Rows from block 7 of the text encoder of a small contrastive image-text model, named by matrix and row number. Rows with one number within an expert belong to one neuron, the router's apart. Each number is 500 + 50 x the weight over its row's rms, rounded and kept within 0 to 999. All counts start at 0. Numbers have three digits each.
After each expert's rows are labels from the 100 texts, of 14848, where the router gives the expert most weight on average: "tokens" is the input token at the peak. Only what is clearly more common there than usual is listed. The data: rosettes with rotational symmetry. In brackets: how many of the 100.
# router: router (text_encoder.blocks.7.mlp.router.weight, 8x192, trained with AdamW), inputs 48-95
# gate: expert gate (text_encoder.blocks.7.mlp.gate, 8x192x192), inputs 48-95
# up: expert up (text_encoder.blocks.7.mlp.up, 8x192x192), inputs 48-95
# down: expert down (text_encoder.blocks.7.mlp.down, 8x192x192, transposed), outputs 48-95

# expert 3
router.3:499403533567511442555448472415497566518512480452567456523502547586523511446548531365454484506528501376513483450425602402490419545540433476547481
gate.0:609552528662438541526532472393490531454410483467508534501569463456554556459513463434573413516516540542413462532500505472515444607422564438481510
up.0:393508514338542494488442588573544487557552557580495491469472462547510457548519517576516571491471448448562423469481533521452581352498486562485519
down.0:570502538511498516549527517396532419478492526498441478497508508474449507459606532543523526533558462533405477492494526491502507462563549465426589
gate.1:450401504449516439469582462448522509569513475405523604533521583479533537552396464419546494496536491496520535547497453408413521518449487567531439
up.1:442523455496548535424430476442464461531512520473441465504501490527560412567560464634548341453505524474522545537495554570490430520531496513513416
down.1:499456491475513542522507551524526515412465487490551549639554417420505497538512520529501578583528521521516536427378504529467648482505560539447527
gate.2:462553490487420557535546498470438450445452527563451450470526523416517506569551507527524546469504576427608465486526495553381482444528455499539602
up.2:533555556578546420469516477527485560520533580539524504439540512534577529474483503549466452608481432429493508460441503467450497497499491438439491
down.2:464589541494455522478540487470455484417415505517425483412487495453552513537519431575485566406525470431528443516512584527490494566529403572515517
gate.3:479428558549461533571468579514437525469521528488469535519484480519447538436463470651451498511582563507481498541449363512561515550474520460525420
up.3:546477543568421607438471459495473416488523421505584569530465529420421475520651561488511485508446509592473497533506453552538451450517515549496533
down.3:565528515484522358601549488466528527500470530409478533584517469521513445502504424546586501592511526597520439457471600571580495472581577519445521
gate.4:490491451437520554460565530492585546509469593529613495475507496551484432505551522499509460505552470434531520523546550423477478486483486516511468
up.4:467466549478575506477502535489555546428529535455502413448475463515418554550546459370505489455611503438472569543525556375396475508414484465510528
down.4:537525552551464483598529493498433533493621488466503507545511531549545490477322492552508509526459542526524423478427632534529520586475513547452474
tokens: "-" (51); "ten" (49)

# expert 4
router.4:495524595492461534560508442467463526439425457495433507462499489499504607468369430505540494516532528518478505573498427616519481562490485503468509
gate.0:503456511481513486495381415486483460498493486413567613432550460523473494470582455471467611420573510507514523480546519443432442578431549433543451
up.0:486443481458549504459435463528437441472436545469591579466492451628430526434525424548492546412671496444483476535452450444470478533424449421575476
down.0:610556525501448517538493548543547467548415514473561512517426563411537526475519527436624510539460493544503480493478475531541532439487487564466489
gate.1:433413555560441478516534513391494555412468540560539521444417439446499458536449448573430450455548543477388550457438475515482531493483520509481526
up.1:561421438536541483581514437589551441529531463404480445572530456553498576452532544481575522552497481511571491457476509479572402477526499460485503
down.1:477479501554426605347499472461446403527503501500533513447430551479451482455484493498548449447484501577524524559526491456454548515455487540520565
gate.2:425491442530486552506501476445512517537510492435408545582543445559458572503474485451456480512537582519590480465491458530536456465473464420455516
up.2:458514463554551540518519542499519488661488515493503497499508527545500533586515617446464480536464535483596478508551561505540439504421469483466498
down.2:515474484564523496539530587476526500559515543479417455541496453526527521472500470495394455472515631504649453419526439500500446465514472502353514
gate.3:557494519533453536469544603532448487514549558448541497504479502536580480394465424542498397482478475506515422547511489450573416441576458524500516
up.3:538539531481433546445562517477503511506548570502481559473519508486597521461450445469519424482379483527541447512549393504565379498588515494532487
down.3:482456483481545482487444351492556526466552504535461475493491524451446538599436563455504601564499474508525519472468507500520596503456499480548581
gate.4:500471523567480425538528562559492571409511379500568509520492532513425587411463518487513463472551461501438552517445545492468533504495424539445475
up.4:522483530566509467412483436533545490527471543535423492482460544509558518581520433505469550524473494494560516525646552491525565452487527476457506
down.4:490450621627489466529496490529520513420470439483523486500421527477482565448454519546550487469466463619495541516471495519465518506462468506539576
tokens: "colours" (73); "earthy" (27)

# expert 6
router.6:582594524553484492490548532507604410524476467546495583498525483530459428499485490487509500534609529497520540610478534457531529475455551524381454
gate.0:458485487527475549552535543512418525555454558448399435359509572512427478517444570525508403434554502554545463569444513516513424441503420492478386
up.0:527419562418454404462526477546527553553482518526507467448467540428463597517400517482446482550540463462408538494538443564520435480502430426520445
down.0:505559578474463494452535543460366527598519496453570479530468458424568531459456459523540497549519522479464610469479524551441459483533552386467490
gate.1:494516466449607456535538437472433406492565458461528458494501504554533612435577549518542539479538556456446541496398475555465499524542464531561578
up.1:507519559482449505407501594481533421468433430557499583455433448492512435546413461553490450520523453513630525443521474485516554469522522484410491
down.1:531456514478560427529598510445552516380527536465496457510533579565518491570446559484500532518518514431472504534536458479416537512527450473477494
gate.2:511523443539540474578473426451538599451465584527429507636537453551585422492454581475514478407422440543508399411479576462421467477456466562539565
up.2:518497397567470441484464438394498529543506584450530579550478491581567495433550488466418503426450562563485381456440493469459477463540487537582528
down.2:459586525475472497513385497573523456670498543490533482467528422563507532421537510479478535515464497504471591511450517488530518526417478469423522
gate.3:562591448385471528545556541533573537476460429577515528533459493529456469511431614559440541511459590517450486504446514487486512545482539524541545
up.3:573546487383490432503498507560616428451553513545475424583468573526455417521490586450519547549489491518515478530432585482499645613466455467467471
down.3:556500459423467490543488538555498526461530566507514552487420456467433392428540528420518498511441492471549548511504567489585507570539501546492461
gate.4:480513554515406451500527428507464451493489398474410519519529361480547551529477542488521492450587462476445477618408514521502523568543494542462552
up.4:551460446496477512513500610535551610503446549479553483475451560544404446578500501518438605484520523504505506431516528456564555523506490430519471
down.4:517410507525436495499575563509560551445470539578538494521462522449455587538575495553395531428553501536517603426535482489419538587541560418506446
tokens: "mirrored" (100)

# expert 2
router.2:535522478426535460500444561536530480552543402438402603458534439454453575533496488543514540395513581528417590447508478477482585573456562501447450
gate.0:535610485486535561455564493481486480477539504511433470442425510518634552434549582464448490431508509563368548509600499504503485505502528515510506
up.0:540456487380476490450466528399565453569518551491534426523482453465425474490489472388472507479508461473425508545543546450579483421480527451552573
down.0:555479548471459476594510541495421467461583540494554511422515540529464468563457592578543506526537532371518540503512526556516495514571494432502532
gate.1:558520528456486393533508521538487536463526459536521485437490542589612520424489484533500518443559481504499504487578580624420464517536446500485418
up.1:483548386412588504560456496531432576542521547503467451477460481487487561522546508473516537494401431535511504475521496591453506601492550472581499
down.1:501529390559521555498487611447506568515572511560485541555481494453480500499522457487472589501400437502548544510443516621504528551484497443575512
gate.2:392512570528465453512508465464532500400494464514484483447432364505494649597545466593539484536531539508425506480394501468451442547484527476493488
up.2:453501511548433512466567476449533549371554511539440501535495471512412553614569472595542522580472505510489553439405448563448459456520525504495528
down.2:549544423373486492517466495568497451618536472447547509538502591547444444481423530496502534482457522613515436599566531501457625487512442535469561
gate.3:505499463429410488533459465562590474573510530459598487432529447529514579519488405515525552516514520479511525540480546485469502452502545460528489
up.3:433494531548490521483482533423443555440412525466555429537540526523509494576442426547378522503469465473576530525503484455516503508547431575476504
down.3:555550538520523401382433577428541475445468478488438523452478518561493461499500438497415529482512525532411454499501455467552536582489481448522544
gate.4:527466538484560441476456486500530534438484450505520541581505558539450521480553425457478471526402526582425538478403569412496488532563517458503518
up.4:516458553477599424458521489481560490408460532554492429550468519528456515488504415493506505558436575507546524500413442428511481517574496475456579
down.4:533573467472446507482489466535416416501506511481490559532507392611522520606456548513437502445535461418484525505595496485489521456517537572508539
tokens: "three" (100)

# expert 1
router.1:476486469489526646487551478364487467507446564501582518561494383480453452510543459511502502509520473540383468564532595490575486354445484492478501
gate.0:561499421540556470530500479462511502476557605514629519467508521541529506529480580571496529563475537509475484579490451398526522462382492462515515
up.0:588521516568457448523516647503520506545418607534489531537568511517504558436476425543486520525507561584512496525526502610528467573485484592534514
down.0:475518425517407474490562589437592546498422561545530590478508521537372514364410486506422446515462553471493494515480435592508427542583565528556515
gate.1:474509407517522488502531450503491455497488580534483574561518469492489546453402561430574425560469494472516585525570514540500542450457504500516469
up.1:498482517496455408444539495481528509564598494481433556470459604468526599455458573512487586471512524458497516507522468491542570480537601577571499
down.1:489507537533538398445527491556544470549480518531487543524525562471522477526498491516556518592466550575528491398475455517418416528552406532529605
gate.2:470451466529602548549549531523498488480524478619430456571504514567528497545509557456604518490414496548603489503594533506521586623435535529587575
up.2:459523405476527550542582495534602452537602516639471463530509485489511447551492536545487455504515524574515526450524492533498479510450517442604568
down.2:592599562569453440516379432523461460508448571415576461475593441458529536484465519491516577501544477515492492512413454438482404405553471514509366
gate.3:401472539483519555451491457470413571490487490464531487534528458465559440477470529511575533612472525442498564502392502484511550452528421547526435
up.3:543512376496522500536388453429546497520516468483562392375582510460525425498477564548519576459485530469450553498490528506427433449572507502411396
down.3:480445547436495514472486534520513433513499549551553574467528480455519445486584515459516534614480449455563471456476501454469570420530429512480433
gate.4:437602473528519531544521469477480439492508543500508487479519498485462509487444553493516507544569449546482530438520553555441412507545418450496508
up.4:473485574512423363506482461484506515524552588519528464418499432501483547575531532508464497487472625485525543522496466432438476510554507616453592
down.4:452521481451511453466434529484467593507493543508527467416483466480464534662509476480511412415506575517562517523444531512514430514525558552489592
tokens: "pinwheel" (100)

# expert 0
router.0:517490420506540518423533470558512427442509590570448539576529600467533401482546538648515517494442461477518432488461385510470572484534454549555528
gate.0:521445477530486506446496439446562385538628549527568672511586498404614420462504582519461500493460560530457489527550581456462529532539521520534469
up.0:418494503527487577473431530411466433442541523509574452552579466505465411497529486535578471528467487538431514503540610464492444477422461462571421
down.0:486528501490515577450414544495484532396559508506569391503586553524484470548611582502524440524448495487519468543534580514415448398334473461535451
gate.1:483569532498548496470435559443465456593561467484491554438502525548498520510527535532544422460550600450447567523460502565475544482459481387460549
up.1:510470505535474490474448545526398410393530495497457521521482506409455379518502517486507561541486506516461443427483460371483419498553481472518560
down.1:499534412474548481572443555480404399533518491451523473597551561433457469543535513514488596521588493556387503436492505428487509559489527486446528
gate.2:498488528424493503450451427482532446465555560499493467518434520486614490574478428474559508421586444465472442589605545587509526528534514485463538
up.2:474464513479521458606555461515495526464458427507513531510593506489397506495466571573439533587434541501591541427477481392476449517533499538529520
down.2:454503464497382501454483527443550419485555505479496422506427459533515466595549476452524495389606456458489480565481504629482513587491556448537462
gate.3:515579487373477496500499516463541487465508548430486498427489432501482503517482465472515477507457522587584531531550466536534542541524458395543535
up.3:504475499465489421459537449549543456478453490477550346511440499483479467500529481400507537489486508429523443467528540437485534586474523637476526
down.3:504489522486512478433472434548479454511443462485473386508475478451486465519598392441503436483539537528539592490521534457461495532565476578504421
gate.4:532516450536412554434476447511456484537428474521485558508491500554428521511561480477504462473576491487444430551498549416533508440562523411533536
up.4:568524465536441459471527471472459551553474473484491468538496458442476490443523460401449478503591454463402522482541575396527499454455452479577625
down.4:447473496471497529549552607509459383489506541513546421511484484482546483525547516548518570503429557444576560443402413593474487511482529562504467
tokens: "rosette" (100)

# expert 5
router.5:498546494442492486504586560473517513465580501511533450490471482474435404458420566461482494562420540595563537491558435562524598519544547508541521
gate.0:523497575586528520448566423470485488532466497581413518473507522490452499447574568479451424459462586557484538569504471563448495450493501554419578
up.0:458473466469483450543533545513595512521490473449558454582518531511497438509446503445503489474540523522424416509608459506567550583550483631453532
down.0:582428547503515563438513503462525504442443490588524528512406510515480480478521548571396508530497616513484496500489503481465466466506453495455587
gate.1:475500508563563533514560456526483443418521468482444528481499504455497501468524436511539493457452591577483458513536548544531498473370458500551576
up.1:532542535479483512471442598465627564535532531509488462425592528571480455428519508566473461510479507501625524531477461544461542419608561530451535
down.1:466566486575441463469533516472572619545590533408496439452557499540467434417551583513532459473477521479635553514484510550503591449620541512466531
gate.2:443488473486517479535492536472502482341525538517551519564472452584536436437474494538445532478491511467544448554476442462482531552528414506455440
up.2:461518454563511513514513453524582535397507499512506437556497410459620430465484466635480451543479454458515538548445447440472489591483447461525479
down.2:588471538420495486471474516601489490546548499489476421561486464467494545475479496484499472557466534538428517480525528497496463508577493475503463
gate.3:527482482440484475563500374526479534453501550499483476445520511465471488458407561484495429557544442506580550563444511466503540462509506555507559
up.3:492492440418451541572452424492467553468507562496470460443559435456500576512473603502485461563476448430557566525472549473444518516533506490466602
down.3:441478451535546478494544565540451480612603420496531482557474510381483533501391451466481558515518450462434486521480521550459537571472504505458420
gate.4:619520472546603523514515530450526459482425480567457583514479449503513543506580467413574524426505553400490491505573544468554507417528448501497484
up.4:498518458430493443506489553529402426473616411446566507521467481490452539497448420544417424504396523522464529554467524469503527541489419405540576
down.4:372497454475536420532548531440416453538603456418612452475533459507476538506418496537410475429445488508479580603468501434418430485450451492528450
tokens: "grey" (52); "six" (27)